From a checkpoint of a small masked image model: 9800 steps.
Rows from block 6 of the encoder of a small masked image model, named by matrix and row number. Rows with one number belong to one neuron. Each number is 500 + 50 x the weight over its row's rms, rounded and kept within 0 to 999. All counts start at 0. Numbers have three digits each.
Before each neuron's rows are labels from the 100 images, of 14848, where the neuron reaches its highest value: "strongest on" is what is common among them. Only what is clearly more common there than usual is listed. The data: rendered made-up planets. In brackets: how many of the 100.
# fc1: MLP up (encoder.blocks.6.mlp.fc1.weight, 1536x384), inputs 0-127
# fc2: MLP down (encoder.blocks.6.mlp.fc2.weight, 384x1536, transposed), outputs 0-127

strongest on: crescent (97); desert world (56)
fc1.155:437504520471458569589509615577456559589467497431494493561515503481470552481493445497463526500449438585531465499408596476429482537528485442486533551479496387491489512570399539517494432549501545504563545500618446568476419529543453531483538516554599497515559462520417559539514562535419535521485539453551497447527457510445498583507566583423448472458585586481421521433428459522573476532475
fc2.155:512503514513478522460470450483500473501496489524499501508526519507500473496517506497479474533514542507500522473522483500530472509501514547488496494512533515492496495477498519504499516500515477512477498515482489499534507472488491476488483507514503511524503529496496500505531483515504527504473499476499479521509543524478498498506489494474485517508478462533499482564508491479481504520502

strongest on: lava world (40); desert world (33)
fc1.176:517457491485526500601548564556536454580501540489551608515497459530543550499527529429568594431488458464495469571524456474434430498451569518557488543481532428446490454563548525472586567520553589431532522536589573420486510486446544526467490438403511501537551446452569571448525595546512559540480458558495458475547472430462412438514503513535553550472604516450574495534471449544497465549434
fc2.176:544495491501459540407517492525499528493505402543451481508459550492485430487468487504476479565505529491489563431448489509554447515485500532499481502497534511500475507514463521505520486502514479491510504470473490489486563484496531469499513500533454510506511485497482513518464474467494449500440499470484507464499525513508509519452514461549532476518480441582504501530500522503543500502485

strongest on: moons: zero (54)
fc1.619:435502462561531432610477506455473471578471591388485471490481553489494514440548542527486569459450534541545463495530549565468599466528466392547508462479390513561537509429478513526492490475477543509528548551546577507445441536595426509458564436432549567490435451443523521514439491513493448529579482513450557466495546501526440558562494513556557499524541440512466437455411522579451461480456
fc2.619:507476520474469570448513441572493502467507492519457486484480514520499458470505485514461486538531484540467526518512502483521453518461483554475494513487530523508486518539494514537453484489490494511485486471492492505549544498507507462488478521533479477487512481494487508516555476489531508482449479479512484538492527549480516489495456488484489483509453492561493540533525547473469506498518

strongest on: ocean world (92); full (52)
fc1.198:491440522512430463367457491498430570504417567513550461481497506507440458537561548513451480543540518459494512587588491450629470562553472540491417465552563529458511559564444553532450521497519387493442469470401497518529584421501491515591545521566456473429446502418523425479431468473559560461520501518451468500493579531561504497545555522475470464473507540582466485515544501466505416446563
fc2.198:469526485511508523556529481473540505493471500464510489496501493488507488478475486499535508458502510506502491511464530478477548503513466464501528514486494529516489494469479523466535527505483516513493510508513488512436518503503503522544497515505512486513455523515495533499494496482486503469499495515532515504508465510500487511466481535512483506520529506442513499517474505519505528499505

strongest on: rings (96)
fc1.451:552420544523479503482432505499533441427484521530503425504474502467489467527534530488574536591479523465519593467566532443559501576521587579461413501504513554508435618487523473499481555468558397569506461546459523491613463428426527517532444518464464437491558441446429529557471469498533491538381513459480429494541469483488489467483444432518496469497416431505445523535536551473546522533579
fc2.451:469527486496503483510505517501524522493515486474489510530509484509508512493488485508495513497515471491485486509479514502494502498513477471522525509508476513474499513509475493498481499500508513504511529461477521499476478511509515525546515504534516480487455518490507514521498530492503490473490501524495512488511506509504518472507512486480488481484501509517509507487492458519462509495503

strongest on: lava world (73); rings (60)
fc1.238:415501423481516534530475452573474485505454527468481554542562577541500555507502546520505445409546528566491480474526503472494489496497543432521535486513485462522479423552447576530561466487453483563538445381495503554470411561508501568538483500459510400534543569522453567478508617492452451329408508603599551496423543524487441587487477545466447424431562495462528495399528515527443482508592
fc2.238:559410580533502560464487448591520457460475489476567477471531508505463481474496457544468499541493529465471545503489468545443477462578506515490435507482542528436513486468453500515460542513469480484467535530487481511540543451497524459544493497492479547524515390506422412545489458468492533587522505438475469463502502537477538561541529450486549546494455443580480410573507510497526510460419

strongest on: glowing rim (77); crescent (56); ocean world (33)
fc1.491:463508551443500513515441499474478576552457596520532520487530533559480604517468508519481579428522511612409459444421453430491467496576446450575557435454448549525495487459531506450431469557432566540457480531493530553442502463508452552550545491408530545458540536575500567550490510416493544444418459558521552535468386503435404556431571458520578432520613549419469490359463408448463569494544
fc2.491:515537503479447553472508436524461503477533471522475481505458529493510480478517491489442481542528497466497519520513464486539478515452524579483457549494565524505481499538465472525512499490553483514507491513499501493565527508519500454482503494526474464498454450470452495512487488489548501516456516464479480474478517541486528496535458479467481541507474471541487486537481504498507483490476

strongest on: half lit (54); ocean world (43)
fc1.183:527528559509444444546453605521449589524507479506549523510553513537597512589513500468448548415543499455445415497577455445422473498518422426413476456532540524456554506435475461562567580510581509519536526586525442468548473555429517517500473514490428563463484559513510449565518601587421464429541569542508538463501502470597515486441441560482429474482551483523567478446456510527533464427516
fc2.183:526462521479444542459483528504522509466520413518448465507525527515466468458512486491486477537504500481458527520454486494548499502475481525494491531510504551509475516522489474474464491508520511541482517484481464491504536502480562460467523513538509472473521456509422509505452472486470472528425469460469497499479522540477498508483542498539562524507467464485467515550505521494476536518506

strongest on: lava world (70)
fc1.517:461466420587396442498564474468533511623594418558526426571412446533505600505576587513412467414409490456469528593529591471454457432556574446589415438544490498533501554485408459545409527399526566403497586544581468448516553468556437530560443531451515528471436484564477536518562541474468524440451436501596557479494458450482468487435442569545386503500511608519448593519563471414453509500507
fc2.517:496459542392436552472618463608485460410445500470492528472540532530462489518472465457461472557509590516426510452436518525532561626522518571512506509568545483494465509472428465518426513476481470624475461456474480510548492484557501405577514503492463518494472479532433522517520447475504521622486494469535510504414534531521563464531481510491516507529521525475487444517369575528569540423547

strongest on: ocean world (41)
fc1.247:443394495483427470556465434494531514610486508439413491511518477494531535485567512521542516373496471461512530495603512413444457513498507445587531418518482542519576435497498458426566515497470505599471481484447557526449443529452478449542486512521510402502503448545551555553553585553519439443449492556466533504516518501483575606499525540505528434457519439486554540532488431530362480535592
fc2.247:566489535606498520488456514530559495456529478531534527433447584525474462467531433525467553539484511571475516497497489546562557478563561511473405480486548543467470552450528567512472578526548487462455552567434462511616544426488489470554486520516483545529476441483485366549446419513473552538523489506486478528529577525506499484450414447509462496474440498516455466565537512465564602497395

strongest on: cratered rock (92); glowing rim (65); full (59)
fc1.723:512565570438524512455465480541446565478508475514451419546502526405487476574411551506505494410473559524514515439480448423500545565516403448452524459531469428456505412411419409413589545525467568538561579499514545439478523518425473566527631510477574501539513543585488538496573609432506546543523488471556599548604418532463509543489508562490589499453549520464555501479417448456510434474519
fc2.723:498482493475461518413483515456480477491528502548540508519486496503493497495532503465444498524515467491495532496490497492545482482444531514512479520482530487491498505544548470523483477501533487518520464532468506507546516481525529482501485501526469515482505520437483476499500486491513477527493530505492491453484534517511504478543468480511524497505478507504499534549505507469479462515496

strongest on: full (58); ocean world (44)
fc1.254:560500551485434544504501480552473569475486435428578471606527525431511556542508542463474515499445459572493485417410524469456478396546502498424478478538485425573484420557561462467534432529455486483546473582452577460433494461450394444493538548484416580563486362458481498529529527456419439576537542518463520470568394542537430507501529589442491483538545445447473574518555531537472489569421
fc2.254:524435484450450519493467506553522461442463455486483523453474524513465446488470498541520498502472470447486471478567503474510501575488435506539507528461569579524445507526448449454451543508443505528513509532446494530485549496442517529479510535552527503441530510595501520447538476435484507486370498485524439513468532569485509463520495512557470548484486513463461533497456563523542508560526

strongest on: lava world (64)
fc1.207:516475553559491555438477465462475554460456433489543422544468539484558431524415447526574517568369494555470431390536414474576494542480489517450419409587478465552529450573494485467490547578570546477545540543411436553495487433519482460463431433510438426558528492453487512502506560433403433513472466541507537477610537524422478439495489476578434459543575505515553610531554550428519560534478
fc2.207:504516510502519497552467540432572438474415606545543495509548403515532521490456563508549497454578481424513510529526469539368505404511466521487528501495481526474502529480495459499534453491533442445482492512538544576492496512498518494393537504528547487441492432542514509548513432499585507542661430494401509501501489485502489541480551496414550536453534564480589411400493429484498516504480

strongest on: rings (100)
fc1.236:559385505511519555470482434469464507443468510545469501458470580524504489518505445514457495512548538519471507550531502498583525504555512530449441494503580510520415631487511571595457562531501378502512527508421510477552449395467515464562489483495489465534513470540476413486549495548561457517447470493493500534509518503523490510561548409592526536526396460532411462591539445439513475540455
fc2.236:478530501511497505547500515533486511479513522474511504498513478495500502495491520497510483489529460487502494507491512480496508506472490485502509498525496497493528513494502517494490512504506514502512454506500497509474490492499509522552521517508502517507504509474502516525506472494494476489503495504506495490507502508499503500476500498472513468505526518501503526491476526507519536505517

strongest on: rings (98)
fc1.164:573464567482493536413515426458496461509477551595497463477510471549414522431570529498547539545543538508495510547484512430492492522528540476481439543484579530458463636460547474539493513465481349493435508552411472501652513448520468401559415550491477474514482460462505471505488506516554472530464441428427494438518577523548479554467497405519527489517473476534428457633541562434470449544468
fc2.164:472520468488511474539486499514498524500503475463510501485525498488488511497496505516488502518518488477491490513505519497501506500481503493496512512501492505503498495511443520505476502508501515526501475479530493519484494518494495507532515504511536488488519529512527541496516497492481506463491501525502510521513458489507503478489481528493488496510504507515508530469478472501525548493530

strongest on: crescent (61); lava world (49)
fc1.17:397523510478561480458546565517572608460445549503502494525468518490511515504437571463539568478441499534561440523530547469490569475523556500536517522535436423479605508548538511464457517426499482480442546565470528494448497624488467475534485404527531593568528565534464524441498575555498552473611556560519590480474543486436487493517606585439490534493485432466585489520477499495507461559502
fc2.17:531488493471463536438529451515521494504483458510479503468527489495490450477512485528502465521510471456472491499542482503533447506458511501478497539487524504541483541514460491491489524504440507509463530469503483503545512475493513507489485521483498444484495479500484508469507484473503490522474492477490480527493453521502510509515475515591507516515444502575486523554475511540491508485518

strongest on: banded gas giant (81); full (58)
fc1.551:498597498488530513605532510534504596526490486527535504468434522452575491547516515541547588499487462628529505446462512483450532397451517566554440456548421538459490496484602433553470400533461506517479474489527428406522538546499389574417505467482518617539530561485453463464404497458536537424508550526528524486478543490468427507486559527523465599444459535562446464527451557470489580476434
fc2.551:534477498499459536434501481517527497469518479497473490500537497487498456469502503503484492529508522469482518508499483508491457514512535542464492507475527490513451524470461515516457506501476481530507501470519516493522489495492510499476480495497476482494480497522507485509515499496539507484500475480500496520503510509504497553546535476511512512518459484539510476532542504488439482511494

strongest on: cratered rock (74); full (72); polar caps (62)
fc1.392:399440532478507497531469457414486528582553547422586567415450479523470536518554485596420449466511511469472501543522521503450405446477444538478494515493448494594496433480470507504492448516609544480493461462505549475486479496549442456561483557556563494465523550513499437573623484547500432464617486547484446542575574457564528447485497560491392415541531454395571457455513487439534527532490
fc2.392:530511487432479558395546478497509517479476465568481490497482525489502460473532508478490477549486490488486500453503479475556516517447519542474493495485565534526442496495514488486471494510454494515491483532495450495550506482514509466501500519462472491513503474455457504486530475516496537539450495477485473515479509523486519475492512513569534529523442495517470551542477522521551525482525

strongest on: moons: zero (51)
fc1.690:502406428473546523413523510503477462386522431574377403427480596478515514397479450470473445614537451481493557448456467418500480514443459590548405543530442540541402480551547493433513546439475445515527448535431461455534460442430458552447468563466402555474521563501460523476424526528443519494395446495493461552533451533475543467466537552543450540483405540572529451539581473542600531505535
fc2.690:477523538519516459555466514489497514518495580485554507483511452512507534531478552529568501459493516482520472549532504528439538497532499442491507516486474499481548503509492523507503488497491504498511540457525516512461490521498492524537516506513553518495482500493511530503490489504500495463536512512513514503480466479512491488497542499458490500484537525452510461474496495502463481492496

strongest on: crescent (78); lava world (55)
fc1.498:563476548495559413592446506437485559522472506443558490563470523460473585431414510585563525511450533484453447461515570493446584543451467522436512536497572473477490417515503423440490434484491545416547481544565495562455426489494500487497448449409448448470581449600443507470517498592393464496465588476524540496440546502483546568430586544541450509519596451409532492467516455539560498474495
fc2.498:503468470486488504458509517471504489521532484508440498519533530491491504477485502487488505508535490482481518471512480480518465476491508504509519498508499532507511528468503503533504522494508481528508485511486507508530489479514523481476501513522496487502495498499505504517494513478546473519511493474435488492507523501502524490499464497512479502504449476562485509511510509477495480517475

strongest on: cracked ice world (59)
fc1.16:540508437450487456530503532515510513513521529457494548523462474543520488514521510532468552435554553517484479520443547516388437448498429493468482424521503444566481462432495431503525528485403458568465429482442546458537441614498464490496566531431524557505580469557556547495535466566557472547558477523559540553576574482456434584469488480437557456445485503529468514421529429485498494550507
fc2.16:545482516538506543480485486486539488495526485517516491521505567495497481492494506490487496502477532498488503499499492497537482483505515526482487508498519508491491514477518477491497501501499485510493503491475502505532502465496520487481492503527496515495463475483484451492471521497513514523479503492506482487508501507498516531481482474522503528510465482529486475531527511474509488508479

strongest on: cratered rock (75); full (58)
fc1.736:464553428565490513578440599523551536575551515481508590552453465610510600498586502463583506480449512483486480564409451473518506422513492429518537416523514536454566431507477488483500400559562465387457469429524504441494468566492502466489488516516570510455551420443555552569514482560581501574549510491515474491521559409465522471520492533457506425483484483541529553513457461572479509386511
fc2.736:517500492502461546399518462490486496459477461522474484501501470506503439491539477483497476537508565477499509469487485514521495527487541565488497531479557495542456512492477492476502508500482480483503500459470495497552518487484521474498509511492463459543482519519451480475525469533531512512432470465514491504482514503483493509539559471544509535512450490508532493561488524481453497509490

strongest on: full (81); banded gas giant (79)
fc1.357:513507462497517560528426507460481490434532459500576540524465490475424586470418425475531543513435441588557456445474429584475519462456435446470431429457506411465523417492495455462427420541521556512538555421457536519391574408527503465411520502440545574540555579591507558483503437445544547569514487528561499421607436512560453449427434459485516416436562552532503410460551427502607542474514
fc2.357:513489532497487522457496495492476464507500467515480499501490497494492473477498516507474479509533563467511550514489468479525485535544545558495512508494523523530485511482501471495532504503480484530535519507509518499495495489490500515461467498499461485503499482492506461453482527507531502514458482441506482477477516509486475521514532484554459538519456500497507456544492500476445479509466

strongest on: cratered rock (35)
fc1.569:485580449494603487500427548451435426580426443388538558424481543473513566476494477595540581435506573561540477444560522532522556451556449460434563546439528489484542515549480519524540541523451548544543477544549576495407433508484441439478556425451544485448494569495462583510445519460509606537503480536567495485552556416522439528419484579436528539559545495470488503425495486579579569439502
fc2.569:506475536518473557464452488517458479502559518529444490533542482510508486465517515502476509532546463464493524536492485486477438534502523548496469516504517495485476521517467460492490514480531489511508504507477536504524480472486513484470485488509502497488502464467540481505499522508557477506535485475476478468499505513479491507539525463514502497491462478551512476540494453479466457502483

strongest on: cratered rock (94)
fc1.59:518486554477489493505573529513461454605519479440474381560482487534566473489555564570491462586438527495517514577481557433565549476509513535534572467507528526511514497497405525388625467498524548537547479519439500500477494561467468392486513526576549474498406450537468530652512604542450442497498502565504545505536499437498564597480540455438447390455468459439469508445505533525424417522492
fc2.59:502495524485484519456481476517546544493490477556544511508512540506465493512522482517509503512472458480514467493521513544503509500495530428488454481476497507481469507522494513500479523493517502517445497503489480513576521477483488497494509534504488522483497478505510468514476458516498514525526518494494455497500513523519497461476468490541515526495471519507501518534497515485562531518494

strongest on: half lit (60); polar caps (59)
fc1.51:450560487580565509609425500562509518536500524506520535543571476518512572462509429599506520434416419501454557439418522585483472525453483473541472429498469437422579547547533401539506499577525538436556563520562465506437507433445579546464574453501482495439492534463445484455506477450528512463466440527554521504517436545576477438466417539462492399522575487396453565442466432526554514457450
fc2.51:506509540464471507488524531533533478504493478510470495469498469493457489463510494514500494547515525489457495527525472457527444497525503538509523514495497535537499519511493481550466485503445478530535485506499518500520513495497511417480478500502473428504521439515471513457526452518526511512511467458508501542490525505487522494473519494508544540526453475526518484542496526463440439512522

strongest on: cracked ice world (66)
fc1.110:514483485497514522513465538453432560604534495490544534513529459526469509510475524459532497386545487586512576524538456425492440503463505501542516452535450549493554415460554480482586547439535538496476510494535508430374534588493531550387580489529541513505362554565487511470498550488474491474574499530579546392524584539470416502446534541510415480437539575534550440479454468477477536546445
fc2.110:522508494497524529467492489513515534467531499503527499477514525518477491497525516508484500532476514445504449477498529520505525511471526488449481481497521523503478503488479502491493478517480480507527532536481491515554513506504498497493485506476501508509510478520498481509506490502491511532487507476471496531498500519521514522488495514522547518493453469532453492506495523499475514502495

strongest on: banded gas giant (46)
fc1.635:500463486457487483484556477439450496452449452558469513594523556497459498443520488461457516496482543441504477499591467452558497501397468579471532558523492460562413621598487492477453585500423509535510549468449445518520430499536467480561489507535492476469486538515473527505482596558533446488495567436427444415411553573505442548501481541573443570489446490503551502529508474450432437566562
fc2.635:481513501492531472567497481492510516502523573449513512489480475484490503493458498539538512512472442496543468507492541501473532473558460471506502482532479477486503499486501502483552463507510526495524499474501513513455501506494490544548467489501508491506515493495505520507526504481505487473563498512541515538522490480515511506488510524481539497500545500456524505451490516508535528492470

strongest on: moons: zero (54); ocean world (44)
fc1.69:588469518508513539502563486494467569484544449484439449498437515453526469423459471452534533557504579460454557559505459486477416534546578459552498474485560624532485600556477479513502540459538440567471508507449568589590504464546605454452563498468462454457456487501471473473532550502461430585492421550401473444422558547525600440539485451560447480512478448549436558576554478460575489500587
fc2.69:466518498525530448572492526503522495490490525443514518458518478500489522526478531552541526442476470520509470501511526479488539500492488446512493472524450486469544498474510527486494520504499520500514532489516494526469486511487496548533504508474553531508501497516521521512503480510495499463537499528521517517543460498519502490478494526486498483485544504449517486460537499513492566497506

strongest on: moons: zero (54)
fc1.215:578526546476438451492412450541498452486488529525560454491503427436440473476593465456503536503542507449516500546548470539430495466548465552407445439530527500506401590470549601563481526407428475502453474566550466575515413591467535501516456469531542490499481486477452591509607479487554471581565414567534432550534580490525548540477486553565539460521539418524483462524587596553509507539581
fc2.215:451540535557544549580469558528557456534548479452463475536455540508476576553432529519523553479504478523497478563481471499498475461543481497583515518455494533452567476497527487448500564499510530492507528416484517504439453485497523535518490507511566550435500557473593488416492493509455511396489491513529489452484445529514513537566496500517412528470536578492507505488510491534458514414426

strongest on: full (53)
fc1.457:507526393442535509499451539519486561474560521444451561425528546465556615508513515426529544439452569552553452487488426527460495494408594476548489524527514565555447461420545451555566484493436551553484456453530491474541559416544472472373559443430469542539420471521465577504522448435487428554445536531526497535419440399508474440626458599468453496552414522458431515595552543496487514484424
fc2.457:488500582600530503538535460454469514564506545528568503570499463487542549507502460571473482478525425460492502506567497483515486409546480424548446455573421479433611506524544567530531496485620445422411546528525511558478486513557578579514527506484469514490468580424484529498527530426525457504533508491448424394571510486448503546527583400467507401508494456597484443564529478520455491460475

strongest on: rings (63); ocean world (37)
fc1.54:522402434501492605369474522472471478450496526559452515445443584446442451447505453458487462480526578472449502422561484413599550545461563518543462493473499483522475549525542506519466539532452483516474463481441524514596561422459515422596552547535520507515521536476395507503488462533535461459508462430519450508503498565520594472433583489504530452519459462556474520611540491427491484474467
fc2.54:485518517489512446574503520479510502509525531472509493508532458491491508521493525507502493496499477493507485545490509503473520489516489481509509496506477484476538493519499490486514484502512495507512497503507507508474467518510507518560517503478520485488489486504502527505495506505498498496526507523499519497506478479511490480488520501475502483511514526495516503474477504491511511498506

strongest on: cloud-covered world (76)
fc1.430:505582467435501473511559585468462524471488490453471419477516537467545477536507586471468481498436485574537430416533483476459429518424512511581549452491455519466525465516537565455523540552509524514431578436559465427427395494566430488472594505556525519576487487547564505469504487457445397399523563570612550507454441512488484501448467418457437434510469447450518550467549430536530513500507
fc2.430:488479501485489534489487484507516512506521505533496487510492506501474480470488465491497511483512521500512521468521484509506515500539536513477499517485543524483481500505485478504511490490512482509512493512478512509521508480482487485473494503539495505499500489487480451499496505486510514535487487436497479468508507513486488485484526492524499509519477474505492467539489519454520494496458

strongest on: glowing rim (65); ocean world (35)
fc1.109:563429500431542479510491577475409565581570464496581438571494559540501442469464544523476476604440515550542552493546593550557554547551495544510488545568488516487536590560520510410522555471537415549501466481417537487411525485532587486547525532471524409437500471584415519496550576507468544404540547440526458562421526471428454536472576458556572451569468564514545450466576487499516541409491
fc2.109:478526452501491440573487426501523509517479499520506550430510471540523524527469496482608484484499508526461431484491526568445515517430434436472526507453521570488548542438439515525574497520439542416508560536502479541482552520502470549541505539575488477509516551473561552613446397504493505479447515444490504460460499506501466464470432535443497524478544454461515522507392497548472531513480

strongest on: rings (80)
fc1.216:509443544436485516363535398508490424497442513568438465514499506441483401461566526558450434573498522488472464562509526510606476473546530587507507474530583522517512515494548487512469493437536368537440464471508449540603580473491458525512544580448431434584435467456517540492530445502533503442432451490472432484574572536539536446518499502544580506463478497603417526519592576446503479571535
fc2.216:477505497507504468547501533478521495515502494481523531491473472485503525492494502510537516466503493503495501511535512503491528500526481508517496517505469499491502495514489503496520510498501509507495490503525490520450495512496495520545509503510526491488505536474520521463487486496497534491546504509509488521483482488493485471495495504506480506489522525442497518477469487514524511493490

strongest on: crescent (81); lava world (56)
fc1.63:536538507457500567497550499432516497478448550460435516533556546500513514445431570481559463565418495559541477558417435515501408539467437494473476465548476464457580452454522504464549499519539490519580438564467409492502486494538470455396583456455543524582502483446447600645563434550502451530512492572568509473509487531544468583495612558497511410463516421471484418459521532562532445542504
fc2.63:490473508485516499460478489525514500509496492501570536497488526518490485505495464550493535498479517482511504468539504519539528477514497518447482492475504506477468499467507529515527505494475516525509516495479492501544500475494499499479492502517482533474500468488538469456488504503491529495489499497495469473520478552488500470469472502529505503482460482499485502522517485472538482523477

strongest on: lava world (92); full (62)
fc1.19:411578524549530559550592514438569437487499583464531562523520578475543523528443625497467508480525416517575533423456419549476487570506535419560438456456430452409535457581522449537461507502581513463493541402501521514510564561495391440516556486524574574516521523494505451512604532515518500486501528532554592450564580492519448437475550567444467532480450429450470461522470495514552447522567
fc2.19:547494540460479483429580461487476488470477554487465504462517443512462466436514429515507541564528520494505481518519476437549510508504518604458517496537567494553518546452517563527576473490459499478577480608576526558474471520490489499503385533466438436500419426505438501503528510484569513506483472443511489491515401495467514551488443469536539479522435482600519523529520470462445406490516

strongest on: lava world (59); full (51)
fc1.319:558497548504491431537520556472520417484491483470531413546583508491519482469555528513493473590537584566526481536487498465538449525505460549516445565408499471490521480500440513522480423420532528424525518422578494543517488595524453447513515550540555565454560551560530517592479564443479504404492616385580446454494442559572507546504525524604462550569562502512432492516414515497477530468540
fc2.319:411495508536521488493487465470466498481472530444588503524519503504472417474500448522570549459511495502527614531530510486467519538567504537532563520461520509444496496473533472539502484506456519490600473552438439497423462512490532528546429519525421457514521417528520538498563509561536504478596464562546519515536501510586480506440500488504605509501540518382522538468574435413495421492452

strongest on: rings (70)
fc1.462:584504550508458523474484383490543499529492549607520514506434471530481450439472565518536531584565482436458570474506431481568519512472475609449541498467487549508545566584455558455438613459520456500450517471530447521596515499549520546544558534480478511523554420549496485516589451545490477485428566522551527448553481624401486539493547543485526463521438444561548606564537422398467526524540
fc2.462:457539484507508452529545525509511506483485497469540528534502485499512534528480515463521522435506489527513483476495529508478557500516507486534524510496505487476505502480508495490521472506525501485522491524490495520451487521492492509521511495504507514474506545472539524514513520514490529487567501546517503497485503479516502464497490496483515483483537509441515510461466505511534487491491

strongest on: cratered rock (56)
fc1.419:399556526505549544475488490494472464513389572493554471510603412438500560517506518481550573431518456447504543515534590547468475478583496551523470475538568509533564596420526427406520502553463473475456548558522434519473431565461490473577511432564562531556506459507510446588460483445604472584530526507507487605521457449491507459457515566626448558533508546458394578470541428588535511475429
fc2.419:521518477462471575490543515426461506481522419549535484490475561496477455503525490497435491515528471477540445431579486484530436458531483568453519538448496530488513524511545491494530461548518470487521458562461485496570479496509521474465504503482447471470545499501474510414531496523525558567475473532479493506503557519484457503443443511469567529503416489510457565537482540419513458545558

strongest on: lava world (43); cloud-covered world (34)
fc1.720:458469449564490390514430475565423608496482439464471559499440491479531499480555576566398475393494483524479428485551467461533466490468529478426527554444513498510558355415423527565515474494518495407454488473503598493483537517494394532475429448450524444454564442514554495539466440490557525495539454596585489488560464416494506424569477514518480542467496560430519487427432533541484467472458
fc2.720:553485457480471578468522518490487525478466468560489495499465522503505464490518469457483476549502536481503525509456487509527506515529481530470515496481526546514439514527505475492480515507490502505472482513471470486534544484501484465480519520519493487476503505485427502513487507523508459548433484434482495501473518510497494556499540491535515516515437497504499498548483534499519522505504

strongest on: crescent (100); cracked ice world (34)
fc1.601:533590546548462476572536513484417489501461442391552446582463495434526482533505545462563477484469541559564412481520534435492487582553464500515471531448484511411500423457464433397518555563488560533430421487500548482451502565447498524434510474475570522463463456437546514537571548542519499551444440567588528466521478480472486551497533550447461511467547474484498460448442486572444463480524
fc2.601:508480493492494514452491428501492494493511494526516509489500521508497501490527491514493503525492514489502488485537495479505459453509530505498466498500501513489512508486512536494494466497491495499501509506491481499563518482487510478464467502548495489504530482489512496499512502490502517497489492490476478499519512535517513502486445498501536532478449462524494519500518507471518483518490

strongest on: cloud-covered world (35)
fc1.374:457573424508489460511574564407532499454486543530466531415565457552481478582545530501523455456532493528543501454430479436516576424504564448457542546552525480490457467447503570397496416556441601467454514538501455571469550587502523544463479469435520417457465540563503472543441607489568553386547431488563512529514442519471477458454489453440477430550552481508466525407406406520522430532459
fc2.374:509508530488471528438507476509477476521529457544510511517461523500488498472507489472458505515501499485512498491523483501524474495460539507512490516498535511513531511533517457520500498496517484519489505505457500515546525467494493430483507516511491505479516476449476478488504469506509493586493504472483486479457548529514505505519494502518517528498468485511470475536519544461521491497493

strongest on: banded gas giant (77); full (64)
fc1.212:531595479416601436540490563485581580555441572433507505497585508431473571535478468573449486486526484547492454518540491445442533449489424550547572448509433607446465452428523431477496435518395525535421551460450435506452553541502431472439514567557514468556496513468474474525446456448498516441519547521500514512563453552560465496474492450482481518556540624482485445458519579468399618479484
fc2.212:503490539499502562415518449511506507478519456509490491524478534496505452497521510449517502555490513459431537524421454510511434533499532544468485493472541464535482521507478499507455532494540484508555498506495526479504490517526563499501455552460439521491450482488479514449531526498490480509512495496509476489499502515507541523527498442528497453531463490544493481562479450468504488512487

strongest on: moons: zero (58)
fc1.445:543473472473547435460540446541504545484502579499462406435418499432560570488492557578498481523464502561448404560437484455520524452520510488388577463530486523416554493599522557498514449477562534541536521561608589511528422501437480432487473460551542490616448481412488568582476586470533493478591428531500519458589520486578433423448431478415545507557459476508435459490537551478391496496573
fc2.445:521480458486488561488480533501491429506495391507565512554553548470463514489511483469464505478536485410480554504498518560556458539512509504513502550475530472495451509521536438492428532502482483548435548456432520477525482468505538520472510521494517526439535541498560461402472526471474474533429506480489497495442551527530493512559514506565417515497454557502490481532420457531559464521458

strongest on: moons: zero (64)
fc1.85:526539535451478483417438464534482551410526508535447490442565558541517482511472554567509473557502569494568424548524405531585446555531450504437565514552589536555501485480508489608481535400612431452470564574459566446445576500502546468439438550522484554423436534427477464494466574519476513452521499498423486556570535572475523564526586450444432460420455485606527541490464465528545541471568
fc2.85:494492482550516480560505510488544497494458544455519492484536490505515521496499480508509488475469502491516478506520522497514540482451498456548480489535446510515514484503538538450514540506461510487484510477514493513449486521487519551498518507528539493524510556511590505478481460505441506449473502499501491518513460501470498557509480521500500507484529541422509481523543446531462532517504